config.yaml
crop_scale_min: 0.8
fusion_encoder_norm: "layernorm"
fusion_encoder_activation: "swiglu"
fusion_encoder_parallel_block: false
fusion_encoder_connector: "mlp"
adamw_lr_other_params: 0.00085
lr_schedule: "cosine"
warmup_steps: 680
Rows from block 3 of the image encoder of a small model that answers yes/no questions on an image's attributes, named by matrix and row number. Rows with one number belong to one neuron. Each number is 128 + 24 x the weight over its row's rms, rounded and kept within 0 to 255. All counts start at 0.
After each neuron's rows are labels from the 100 images, of 14976, where the neuron reaches its largest size: "strongest on" is what is common among them; "peak on" is the class under the peak. Only what is clearly more common there than usual is listed. The data: analogue clock faces.
# gate: MLP gate (encoder.blocks.3.mlp.gate.weight, 336x128), inputs 64-127
# fc1: MLP up (encoder.blocks.3.mlp.fc1.weight, 336x128), inputs 64-127
# fc2: MLP down (encoder.blocks.3.mlp.fc2.weight, 128x336, transposed), outputs 64-127

gate.126 [121 114 100  77 133 106 143 126 142  79 152 132 139 119 132 104  99 103 103  89 158 150  69 145 190 112 142 153 131 122 111 134 137  92 142 125 113 146 103 111 130 138  90 118 101 135  85 149 136 168 144 141 100 102 142 157 149 113 168 101 118 146 126  85]
fc1.126 [140 111 108  78 105  95 172 121 134 104 123 127 151 101 127 166 104 101 113 118 124 100 100 165 160 102  91 149 137 164 112 124 145 111 133 101 109 151 140 105 152 164  87 125 107 154 105 156 157 165 116 161 104 123 135 155 135  94 160 118 120 136 138 104]
fc2.126 [179 120 110 139 132 133 135 146 136 146 105 105 130 163 113 154  93 106 106 144 131  82 128  96 144 151 118 112  92 108  93 140 120 146 115 152 109 145 173 145 171 150  90 150 147  99 108 105 123 157 146  84 120 168 108 161 130 143 156 126 115 134 155 148]
strongest on: square case; four ticks
peak on: backdrop

gate.177 [129  86 140 132 112 149  87 116  99  86 134 106 134  92 159 159 155  64 100 145 152  98  99 173 129 124 149 129 141 129 104 157 135 149 105 127 168 140 125 160 163  81 110 181  83 162 106 164 143 149 139 113 139 131 116 147 103 115  82 152 160 133 101 145]
fc1.177 [148 114 113 135 106 133 128 167 125 138  63 135 151 143  99 137 102 106  74 134  85 119 154 134 106 115 146 131 133 112 162 158 152 154 156 112 130  86 123  99 138 107 123 124  96 139  97 192 133 140 125 130 114 120  97 143 171 100 127 142 137 118 137 156]
fc2.177 [144 177 126  91 111 170 154 151 152 155 181 127 154 123 115 137 152 105  92 155 121 109 148 107 156  92 128 135  90 127 116 131 136 144 130 140 139 118 128  96 158 119 135 143 147 125 146 138 158 105 133  86 113 154 136 128 113 197 125  87 186 108 131 155]
strongest on: hour 6
peak on: face

gate.147 [121  81 131 132 132 135 146 161 121 112 119 143 144 131  90 140 120 111 103 111 123 121 112 136 152 142 131 117 147  84 187 147 133 126 125  90 115 125 151 100 111 163 153 104 175 115 119 138 131 103 152 121 155 113  98  88 117 105 114 173 150 119  89 117]
fc1.147 [ 96 139 127 141  93 106 113 136 110  94 142  93 125 115 137 139 142  91 151 133 131 134 185 155 143 143 112 165 144 135 124 114 164 128 120 140 158 150 109 157 116 180 129 143 112  93 147 160 121 138  99 158 136 160 106 182 107 161 151 104 116 112 137  98]
fc2.147 [125 120 105 119 166  87 157 176 120 138  98 109 150 104 133 119 126 144 170 105 139  95  90 152 168 137 110 155 134  76 171  87  79 151  97 134 124 131 138  93 148 126 136 123 129  92 110 113 101 141 133 120 157 144 136 139 105 126 110 142  99 159 129 109]
strongest on: minute hand past 9; minutes: 45 to 49
peak on: face

gate.158 [118  73 145  81 125 101 110 149 106 131 166 111 128 126 164 134 151 137 150 158 132  99 119 145 122  96 149 125 107 164 115  88 115 143 151 127  97 155 129 176 109 131 154 152 129 144 167 157 128 137 157 140  97 126 132 106 110 127  94  85 120 167 104 132]
fc1.158 [133 159 133 119 128 132 164 142 149  86 148  79 164 109 147 139 142 159 109 155 112 160 104  85 131 114 113  82 147 123 150 137  97 157 127 128 116 137 169 140 109 199 135 126 144 132  99 111 160 108 121 103  89 137 143 133 164 111 129  96 136 120 114 158]
fc2.158 [142 178 161 139 125 132 154 150 127  91 173 131 150 109 129 122 101 114 118 136 107 150 122 140 137 144 169 141 110 119 112 133 114 124 118 100 109 154  90 137 136 192  80 158 137 141 115 114 132 123 170 133 137  73  82 107 122 155 110 125 123 154 112  82]
strongest on: minute hand past 6; minutes: 30 to 34
peak on: face

gate.253 [151 119 135 136 114 152 141 109 147 144 117 111 160 195 127 117 131 120 117 117 129 128 137  95 138 147 130 159 148 110 127  78 101 119  95 133  92 101 168 100 159 122 149 177 159 101 119 131 102 122 110 136 128 159 114 140 117 102 150 152 130 112 105 152]
fc1.253 [114  97 110 104 131 118 146 133 121 155 108 110  84 146  90 128 116 122  96 112 129 125 150 120  51 124 168  96 137 158 155 129 137 160 118 134 131 137 157 130 134  99 115 131 143 120 111 113 131 165 136 110 105 114 146  99 142 169 119 112 127 152 114 162]
fc2.253 [118 158 146 187 113 134  84  89  75 131 124 144 141 139 147 146 147 149 123 133 149 144 143 119 176 144 109  97  90 102 116 133 135 124 149 100 113 136 123 137 164 155 134 133 114 112 134 143  97 133 133 118 115 119  97 111 117 108 135 152  89 106 146 157]
strongest on: square case; dots
peak on: face

gate.318 [137 118 146 134 162 141 137 134 120 137 128 159 158 149 153 121  86 130 161 132 154 151 159 150 115 111  88 105 130 170 125 100 177 184 103 133 116 153 167 100 144 135 112 111 125 122 156 137 144 108  85 161  94 149  85  98  82 126 102 128 141 113 134 134]
fc1.318 [129 134 128  83  90 104  94 138 182 101 124 163 141  97 185 111  81 141 177  98 164 117 143 135 126 113  65 100 154 142 108 122 124 147 121 103 134 118 110  81 123 107 157 153 149 122 160 112 137 141 155 139 106 112 136 114 115 127 127 140 111 157 147 121]
fc2.318 [143 143 133 167 146 110  88 132 146 184 110 128 120 107 144 133 114 173 130 138 112 109 142 134 103 110 133 132 107 136 125 173 137 157 172 188 142 138 142 137 141 127 117 148 186 136 132 156 118 134 135 174 156 112 132  99 119 133 136 157 140 158 137 126]
strongest on: dark face; dots
peak on: face

gate.58 [134 111 180 133 139 106 162 120  70 122 134 103 105  79  98  82 130 104 167 150  88  98 141 141 131 102 170 127 130 121  76 148 141  98 109 140 134 126 103 138 100 107 132 121 109 127 177 107 149 103 108 157 145 147 158 103 113 119 194 123 138 134 117 125]
fc1.58 [115  93 109 119 125  94 130 151 101 114 146 105 132 127 132 133 145 164 159 135 103 170 141 120 141 107 111 136 146 121 138 101 150 114 102 106 104  80 112 151 102 124 113 132 126 156 126 109 120  86 133 162 133 132 150 106 153 131 111 194 105 121 103 123]
fc2.58 [104 136 178  90 114 157 128 135 104 130 135 148 128 138 111  96 115 154 137 114 106 111  99 152 113 106 130 135 106  98 120  96 148 110 125 103 152 134  87  76  92 106 106 106  91 187 142 143 110 128 136 130 176  78 141 152 132 146 122 104 136 142 102 101]
strongest on: minute hand past 5; minutes: 25 to 29
peak on: face

gate.92 [155 111 164 145  95 125 168 147 130 130 134 151 143 151 124 104 116 145 116 126  89 133 162 189 122 123  95 123 114  95 107 130 122  85 100 134 100 106 149 139 130 150 142 120 131 178 113 154 161 169 121 121 124 115 164 140  92  93  53 106 120 120 129  87]
fc1.92 [126 101 144  81 152 139 115 109 131 125 176 108 119 101 142 131 171 131 135 136 139 146 117 129 116 140 145 153 108 134 133 119 138 153 137 106 132 149 100 134 103 105 112  92 150  95 151 154 137  90 154  98 127  66  97 138 118 140 144 109 130 121 122 160]
fc2.92 [121 141 111 135 154 108 111 117  85 132 160  93 141 144 139 123 139  88 125 157  83 134 103 138  86 125 144  89 124 170 122 106 128 173 151 151 140 134 123 149 138 173  82 147 147 122 133  65  91 112 165 158 120 101 129 143 154 188 144 127 136 160 167 129]
strongest on: square case
peak on: face

gate.260 [136 129 153 166  86 122 168 168  87 145 125 154 141 106 129 106 143 145 120 128 101 134 121 153 110  98 125 117 106 132 177 126 141 186 139 127 145  85 137 103 158  87 126 147 129 127 149 134 116 127  84 179 142  98 109 112 124  87 127 150 119  98 126 138]
fc1.260 [167 110 129 165 143 125 135 137 181 149 132 137 138 143 137 162 110 124 106 112 110 137 149 103  74 155 156 118 113 159 132 121  97 181 129 100  84 147 106 131 114 112 160 123 133 132 105 123  56 101 115 111 143 118 155 150 180 116  86 127 108 161 114 125]
fc2.260 [135 118 115 114 118 117 131 119 128 106 115 133 123 150  56 118 159 131 145 133 146  83 112 151 113 150 102 170 118 159 129 163 122 160 137 127 124  85 149 159 140  87 179 126 125 126 158 122  96 109 121 168 123  87 141 136 159 136  99 131 157 146 131 121]
strongest on: ticks
peak on: face

gate.259 [103 115 161 146 130  99 151 122 118 112 148 133 138 115 144 167 119 147 132 135  91 116 136 121 117 168 122 165 149 136 127 123 117  90  97 156  89 124 122 125  62 150 133 172 130 121 149 113 141 119 114 136 167 159 127 137 138 117 117 154 123 128 129  91]
fc1.259 [102 110  97 127 125 118 151 135 155 167 137 141  89 163 134  81 166 185 108 148 139 144 173 124  90 135 122 147 137 107 117 125 128  73 137 122 126 149  78  97 128 171 177 122 136 160 121 103  95  80 102 115 107  99 114 114 162 101 120 110 136 177  80 130]
fc2.259 [ 95  89 124 131 147 165 106 103 108  63 122 143 145 139 125 166 137 151 124  75 114 116 131 112 118 154  59 118 125 131 120 112 126 164 115  77 102  77 147 142 117  96 132 129 173 131 167 120 179 147 122 131 111 112 167 133 125 129  88 118 126 123 154 135]
strongest on: four ticks
peak on: face

gate.152 [115 118 159 105 131  62 117 133 114 156 161 130 149 119 109 116 158  92 139 113 101  68 125 135 137 159 109 155  87 136 112 135 135 134 141 133 128  94 151 117 114 138 131 117 130 122 132 169 174 160 111 134 182 138 100 108 120 172 127 125 114 118 133 124]
fc1.152 [113 163  86 132 102 160 109 136 130 163 106  95 112 154 175  82 131 133 168 126 115 144  99 151 147 144 109 145 115 134 144  96 120 164 149  94 104 218 111 117 130 143 152 147 149 136 143 120 131 125 110 157 144 161 148 130 103 103 123 107 108 128 112  92]
fc2.152 [126 130 135 106 163 115 133 131 151 164 115 143 188 125 134 136 157 178 175 140 110 115 143 111 143  91 102 122 154  93 126 169  95 150 114  97 143 146 169 159 124 161 126 107 144 125 142 119 128 114  81  95 142 155  81 112 165 152 139 120  95  88 172 127]
strongest on: minute hand past 9; minutes: 45 to 49
peak on: face

gate.311 [121 143 170  98 142 130 130 123 148 142 138 103 111 142 122 126 131 156 121  93 114  91 157 113 156 148 124 148 124 101 130 108 108  94 130 138 125  66 143 117 110 122 151 170  66 142  78 180 125 122 143  93 151 117 139 122 120 107 119 119 144 115 102 140]
fc1.311 [154  97 143 159 132 143 123 109 102 124 103 164 128 101 112 119  91  80 148 129 117 130  85 145 131 133 152  97  94  90 117 109  50 115 144 120 116 175 118 136 134 135 134 105 142 117  88 190 110 158 111 119 129 179 162 128 110 153 130 143 140 134 138 139]
fc2.311 [147 158 144  84  90 145 139 156  75 149 151 112 153 128 100 117 121 112 104 105  78 176 153 147  85 159 124 143 160 128 126 131 141 161 150 138 128 157 119 113 139 125 142 126 141 108 101 114 123 129 167 157 110  63 114 107 161 110 105 134 177 130 112 140]
strongest on: four ticks; minute hand past 11; minutes: 55 to 59
peak on: face

gate.7 [125 116 167 100 153 118  81 109 105 174 119 114 138 161 112 132 153  62 134 130 141 171 165 135  94 117 137 109 120 170 155 140 113 161 131 128  82 148 137 133  95 116 114 100 146 154 141 143 173 144 135 157  84 159  85 173 134 102 119 139 128  93 122 126]
fc1.7 [132 111 112 145 108 175 140 110 117 108 140 100  97 129  66 112 119 100 139 122 101 110 142  85 123 117  78 143 110 120 124 156 125 133 126 115 149 127 138 102 143 110 129 133 101 160  85 112 148 138 143 112  90 151 105 105  87 104  98 117  92 101 115 140]
fc2.7 [114 101  94  92 107 143 113 142 139 127 171 108 121 142 140 167 147 139 124 122 113 141  73 118 139 158 134 102 150 117 153 108 182 140 151 121 135 136 161 160 113 130 179 112 147 127 146 145 138 146 134 106 104 104 125 117 130 128 120  97 160 154 186 160]
strongest on: dark face; dots
peak on: face

gate.256 [117 122 136 100 114 151 122 114 151 133 151  85  45 109 123 137 156 106 142 137 121 128 162 182  85 108 128 132 162 168  98 126 126 122 160 101 128 112 168 125 110 117 150 104 128 130 125  84 144 144 124 109 128 186 106 111 173 131 127 127 135 109 149 161]
fc1.256 [ 91 148 140 150 143 129 126 107 166 158 148 175  98 106 102 103 117 137  89 106 138 162  81 132 135 118  93 112 116 164 131 128 190 122 112 138 170 106 144 163 137 146 114 126 104 120  75  87 118 135 139 109  99 145 150 100 153 152 129 139 110 107 128 108]
fc2.256 [111 145 114 158 143  98 121 123 116 123 135 103 173 116 158 131 129 145 113 101 130  60 129 100 141 114 131 146 114 103 130 140  93 123 148 140  99 115 106 138 132 180 144 175 161 169 111  94 117 136 112 115 176 102 124 109 127 131 113 126 155 112 146 136]
strongest on: dark face
peak on: face

gate.185 [158 125 161 104 144 128 116 123 125 118  95 152 143 118 103 141  93 121  87 180 148 121 185  87 108 147 143 104 114 109 111  83 114 130 149 132 110 134 127 119 101 119 118 162 123 135 126 162 126 187 132 138 106 163  86 112 101 115 114 112 123  77 137 130]
fc1.185 [156 148 150 122 131 116 142 123 161 127  83 151 150 134 113 152 177  78 101 150 169 126 127 108 111 160 128  87 118 140 147 120 124 161 162 137 137 112 109 120 142 148 168 157 137 130  95 111 120 174 163 137 137 130 181 149 101 121  96 132 111 128 120 115]
fc2.185 [154 133 119 136 132 140 193 177 102 104 147 104 123 121 108 147 111 166  97 100 123 187 111 159 140 142 117 143 116 109 138 125  98 114 110  94 140 139 150 129 157 134 131 137 171 114  82 107 102 115 117 154 149 103 138 119 145 125 133 134  73 102 100 123]
strongest on: dots
peak on: face

gate.192 [138 110 142 128 145  63 133  96  66 136 142  90  93 130 173  99 115 108 131 143  87 133 134 115 119 158 142 170 140 174 162  81 143 126 113  92 135 154 157 123  96 127 123 105 120 192 126 149 133 134 101 107 127 113 147 107  95 151 112 132 151 134 151 135]
fc1.192 [203 119  93 110 114 137 104 138  99 106 115 104  73 104 168 122 116 136 158 142 112 101 150 149 140 113 119 152 136 100  93 175 121  95  85 100  92 144 132 136 112 110  95 132 146 176 128 116 147 155 132 141 136 100 117 156 171 110 104 139 167 141 126 107]
fc2.192 [104 121 153 136 103 104 127 175 137  86 121 154 118 110 138 113 130 154 142 154 121 129 114 151 154 118 113  93  92 138 130  79 138  85 139 104 106 117 160 152  97 147 145 125 108 161 142 105 106 145 171  94 136 110 149 113 109 140 113 130 152 127  85 135]
strongest on: numerals
peak on: face

gate.69 [148  74 126  96 156 127 114 110 127 142 133  96 129 124 150 139 115 111 157 120 116 138 142 110 115 112  69 127 113 153 108 104 143  74 146 145 114 116 126 122 111 132  87 119 123 167 163 132 116 107 123 165 130 127 145 119 139 152 151 143 110 120 157  96]
fc1.69 [143 104 149 135 139 132 150 113 131 138 161 117 159 152 191 156  64 141 142 116 155 126 116 155 144 106 112 117 109 174 129  86 118 139 113 141 114 116  85 133 134 170 153 121 124 191 190  98 133 139 145 127 132 144 107 121 147 107 109 119 163 107 147 135]
fc2.69 [126 140 143 147 135 148 119 162 131 130 135 147 132 113 128 112 127 137 116 131 149 119 114 132 130 108 139  82 112 103 140 155 127 129 159 102 130  95 105 162 151 122 102  83 159 147 120 102 111 171 128 171  91  90 146 137  96 107 168 176 102 145 160 141]
strongest on: minute hand past 6; minutes: 30 to 34
peak on: face

gate.220 [148 135 155  86 127 138 110 143 113 134 133  74 128 130 140 143  74  81  88 100 117 125 112 126 103 111 160 176 119 132 123 113 128 120 138 128 127 120 150 151 152 141 120 146 130 135 141 126 134 132 102  85 169 136  83 143 110 154 105  86 164 152 152 207]
fc1.220 [109 123  70 145 155 149 158 128 114 100 134 152 144 139 114 139 124 162 116 151 130 126 127 140 142 122  91 138 116 133 161 143 177 113 140 132 159 115 143  86  59  84 165 123 117 134 103 157 124  97 117 141 116 106 147 125 149 134 149 169 103 137 119 122]
fc2.220 [ 99 176 198 138 112 139 125 149 132 128 137 153 129 124 154 177 157 113 123 140 104  95 204 132 158 123 151 174 101 124 123 145 151 157 129 108 144 156 114 184 146 125  99  83 126 136 118 170 126 106 140 140 121  87 113 114 145 119 135 131 108 126 124  74]
strongest on: dots
peak on: face

gate.127 [122 110 110 147 156 134 137 116 167 115 118 132 172 124 133 109 100 112 131 129 207 103  53 124  91 110 112 145 126 120 129 111 140 162 165 159 138 119 115  99 146  87  86 108 155 115 154 121 106 123  86 108 136 157 132 124 142 133  78 150 140 155 161  92]
fc1.127 [113 147 183 118 122 125 105 138 129 109 155 163 142 137 151 127 112 116 130  94  99 118 184 119  81 160  81 148  93 113 112 123 137 117 112 141 145 133 138  89 121 146 117 143 112 102 173 104 115  95 193 144 131 131 127 147 142 121 144  85 145 149 168 141]
fc2.127 [139 173 141 131 104 111 120  68 111 152 160 131 189 129 135 134 153 119 119 170 147 181 114 142 130 134  95  92  91 147 148 129 135 153 143 172 121 130 130  98  85 125 121 134 124 118 119 118 123 140 115 152 160 113 167 136 127 124 127 156  64 165 149 129]
strongest on: square case
peak on: face

gate.255 [ 86 111 148 143 110 110 131  86 144  99 114 140  95 106 136 141 114  94 131 121 129 110  95 118 151 139 102  91 116 107 129 141 110 184  82 135 108 117 104 113 152 103  81 140 135 164 112 121 123 126 157 109 123 146 157 118 152 110 117 147 135 107 115 125]
fc1.255 [136 131 158 109 134 115 109 153  88 136 117 129 142 141 106 113 136 148 140 127 113  92 129 121 172  71 138 143  96 103 135  93 154  90 143 178 179 144  82 127 154 127 142 120 123  96 154 157 146 129 114 157 142 146 115 132  99 146 148 108 141 160 121 155]
fc2.255 [128 140 105 118 107  91 142 119 120 136 112 142 102 126 117 108 175 133 139 134 115  88 152 130  94 152 137 153 100 126  94  94 107 151 177 124 105 105 109 152 163 146  99  91 133 151 152 113 108 143 143 117 127 173  85  98 148 151 122 114 146 138  79 131]
strongest on: four ticks; minute hand past 11; minutes: 55 to 59
peak on: face

gate.258 [142 113 158 146 113 128 134 100 124  96 180 164 127 140 143 200 158 129 120 149 146 165 103 136 108 147 112 142 101 131 134 164 144 110 150  97 160 123 155 112 110 141 119 106 125 132 113  90  76 150 138 105 124 105 106 189 181  83 112  90  90 140 135 110]
fc1.258 [147 111  96 111 119 141 132 114 172 156  89 131 130 120 101  95 121 102 156 153 148  79 136 146 149 169 103 106  97 119 148 153 160 175 161 131 111 128  98 125 143  96 135 114 180 127 128 109 134 171 119 140 163 186  75 163 110 155 137 113 135 168 142 115]
fc2.258 [126 125 109 126 168  91  99 121 151 138 157 136 129 125 148 126 133 161  92 130 139 116 158 120 138  77 130 133  82  81 127 171 117 148 157 139 145 138 112 117 101 128 123 115 153 127 110 127 131  92 119  96 119 119 141  96 129 128 125 176 175 164 166 151]
strongest on: hour 1; hour 2
peak on: face

gate.63 [125 138 121 116 111 147  90 140 167  94 118  87 138 140 129 172 111 116 130 149 109  96 124 113 131 100 181 106 128 118 168 111 110 122 185 158 136 134 143 143 135 120 146 148 120 118  97 169 111 147 108  95 126  98 184 108 124  78 140 165  95 112 127 124]
fc1.63 [117 122 110 131 122  88 119 107 189 149  93 117 150 106 140 114  90 148 102 128 130 141 108  93 116 138 168 138 145 140  94 118 127 152 124 100 164 142 175 148 164 127 152 132 135 139 158 141 119  87 120 165 140  85 146 107 111 140 140 128 127 168 137 131]
fc2.63 [ 90 111 133 148 147 127 133 127  98 121 108 114  89 108 133 154 119 122 113 157 115 170 129  64 138 136 121 129 122  98 145 146 119  98 119 161  85 119 111 178 128 177 116 120 178  94 115 117 139  87 138 128 149 101  78 134 125 118 130 107 100 115 124 134]
strongest on: dark face
peak on: face

gate.57 [164 128 135 135 155 124 109 101 135 160 113 139 102 146 122 108 124 148  69 143 106 149 126 106 144 160 101  99 123 121 134 102 108 135 122  97 139 154 132 101 152  81 123 105 149 147 150 128 148  45 134  90 142 120 173 132 129 109  89 113 144 114 165 160]
fc1.57 [114 127 108  94 106 143 134 129 115 184  68 110 119 116 133 101 134 143 114 163 102 112 109 137 187 167  48 141 169 127 123 117  83 121 157  90 148 129 121 156  80 133 168 154 147 146 114 126 137 108  97 115 120  93 102 105 180 120  84 113 149 135 124 147]
fc2.57 [134 207 150 160 143 146 111 138 143 152 119 105 100 129 128  78 145 158 127 105 132 135 152 130 130 166 141 133 161 133 142 157 112  99 143 114 123 100 118 108 185 115 137 168 170 125 141 141 136 110 100 148 150 129 106 176 148 137 146 143 104 123 126 132]
strongest on: four ticks
peak on: face

gate.131 [151 108 147 108 130 112 118 155  85 146 166 102 122 143 140 137  96 116 119 156 137  95 160 114 130 154 166 158 107 127 136 117 131 169 135 169 117 135  91 132 110 157 154 103 135 149 142 106 130 195 143 134  84  96 108 126  72  87 131 108 146 134 129 175]
fc1.131 [142 126 119 105 114 104 137 137 116 146 115 121 102 122  95 150 105 117 123 145 160 155 197 111 123 104 158 155 128 175 127 161 125 112 129 162 141 142 148 130 120 185 129  94 125 121 127  98 137 181 179 135 111  97 133 127 139 121 140 140 138 113  94 123]
fc2.131 [149 134 140 132 146 136 134 117 169 147 147 128 123 138 104  78 143 154 140 122 151 129 123 110 106  97 154 105  73 138 110  97 132 106 135 171 139 132 122 152 137 129 142 125 110  70 156 126 155 141 129 101 117 112 129 152 182 155 109 115  90 146 143 158]
strongest on: hour 6
peak on: face

gate.85 [163 123 153 150 138 108 156  96 130  87 152 136 106  95 157 113 120 157 133 132 143 106 131  99 115 175 119 107 113 125 113 141 107 150 153 101 130 120 118 118 122 106  97 139 138  91 152 188 111  93  87 130 203  98 154  90 111 149 135 106 175 124 162 132]
fc1.85 [142 128 120 112 107 103 142 158 159 140 106 135 126 149 168 153 107 103 137 124 132 108 120 121 118 123 153 129 108  98 120  86 107 146 122 159 199 141 113  96 100 109 111 102 133  95 129 106 151 103 127 114 133 109 164 131 154 123 140 120 132 138  84 121]
fc2.85 [123 171 112  91 143 151 150 106  64 151  92 129  90 109  96 149 126 131 139 116 163 155 125 106 118 132 100 108 109 120 161 123 161 113 127 168 150 136 145 138 171 145 141 133 125 159 133 123 131 174 132 166 125  81  94 120 173 112 112 164  89 140 146  98]
strongest on: numerals
peak on: face

gate.273 [152 115  90 134 103 121 122  96 140  73 116 148 123 117 111 142 151 102  90 143 117  92 173 144 152 143 108 128 158  87 115 155 149 157 169 135 175 117 105 124 145 133 106  92 136 166  91 120 139  99 132 105 116 125 118 115 117 121  85  60 129  95 151 133]
fc1.273 [164 145 121 153 123 126 114 125 145 159 172 106 107 106 168  87 113 125 106  94 117  70 118 115 123 121 122 119 102 137 137 142  94 111 106 137 107 182 134 144 123  98 106 153 119 148 133 129 140 111 157 104 126 155 176  80 161 116  83 149 149 113 156 146]
fc2.273 [125 167 144 139 118 151 162 136 141 146 154 133 126 142 164 203 121 107 131 112 130 112 112 117 142 117 149  75 133 132 137 173 100 121  82 147 117 119  72  72 152 105 101 150  92 128 111  90 137 125 142 135 153 163 140 126  84  83 127 153 152 123  97 139]
strongest on: ticks
peak on: face

gate.4 [151 111 127 118 101 182 127 153 111  83 136 121 153 107  95 150 107 139 163 161 103 148 151 102 150 126 114 136 134 171 172 132  90 122 149 111 102 118 109 157 137 151 123 117 121 177 166 189 172 164 128 141  79 172 145 102 149 140 135 132 126 142  99 147]
fc1.4 [ 85 148 129 167  99  82 128 135 198 128 129  98 123 149  73 152 113 131  99 166  90  98 119 118 111 145 147 124 112 153 122 113 166 130 159  97 160 128 149 119 150 113 152 131 159 128 101 119 122 102 127 115 174 107 120 110  89 118 146 137 147 122 146 126]
fc2.4 [125 147 107 101 137 124 131 152 137 161 172 154 139 128 148 140 102 155 123  94 132 150 117 137 131 110  87 121 121 116  94 122 147 193 119  73 135  83 110  99 138  89  86 103 125  89 126 148  90 108 163 136 135 131 118 127  91 175 149 132 155 101  98 146]
strongest on: hour 1
peak on: face

gate.90 [101  88 132 101 120 161 132 136 131 135 160 157 134 158 124 116 127 117 145 143 159 135  91 108 143 102 152 130  86 174 128 124 169 134  96 135 145 139 105 147 124 139 102 129 131 126 132 133 131 143 111 149 140 123 105  80 114 149 158 193 112 136  80 125]
fc1.90 [ 98 115 123 134 154 133 159 115 100 135 122 108 139 157 108 138 168 150 114 159 178 159 134 144 143  93 112 116 131 135 105 146 152 184 150 162 122 152 112 159  62 129 178  74 140 161 146 141 178 125 143 123 101 150 162  98 135 129 141  75 108 163 120  94]
fc2.90 [100 135 158 135 134 125 121 145 135 150  89 119 125 121 140 104 102 134 128 132  89 141 113 171 130 163 172  65 119 104 136 124 116 170 151 157 132 132  98  85 161 131 147 115 100 117 171 134 115 137 132 142  71 113 131 157  87 158 126 114 117 142 105 109]
strongest on: numerals
peak on: case

gate.197 [129 129 149  77 129 124 117 109 106 146 111  96 115 131 123 122 121 148 161 189 159 135 163 162 119  91  76 161 164 145 142 129 150 126 116  98  63 164 126 127 114 108 123  98 134 116 135 116 155 133 161 157 123 155  79 157  82 144 151 128 107 128 126 161]
fc1.197 [147 134 142 137 172  81 121 126  72  85 110 119 137 121 104 119  91 152 168 109 127 121 137 162 163 149 124 110  91 123 133 105 125  84 140 149 109  95 124 131 150 118 129 127 137 102 148 147 145 152 161 144 163 105 164 159 137 134 122  94 177 102 131  80]
fc2.197 [142 130 117 128 117 144  68 161 103 147 104 127 129 137 169 136 146  97 104 166 131 179 133 145 170 110 134 113 163  94 136 129 135 106 146 109 141 119 118 123 132 145  97 138 139 102 119  90  83  97 121 131  73 128 174  76 143 149 126 147 157 132 139 137]
strongest on: dots
peak on: face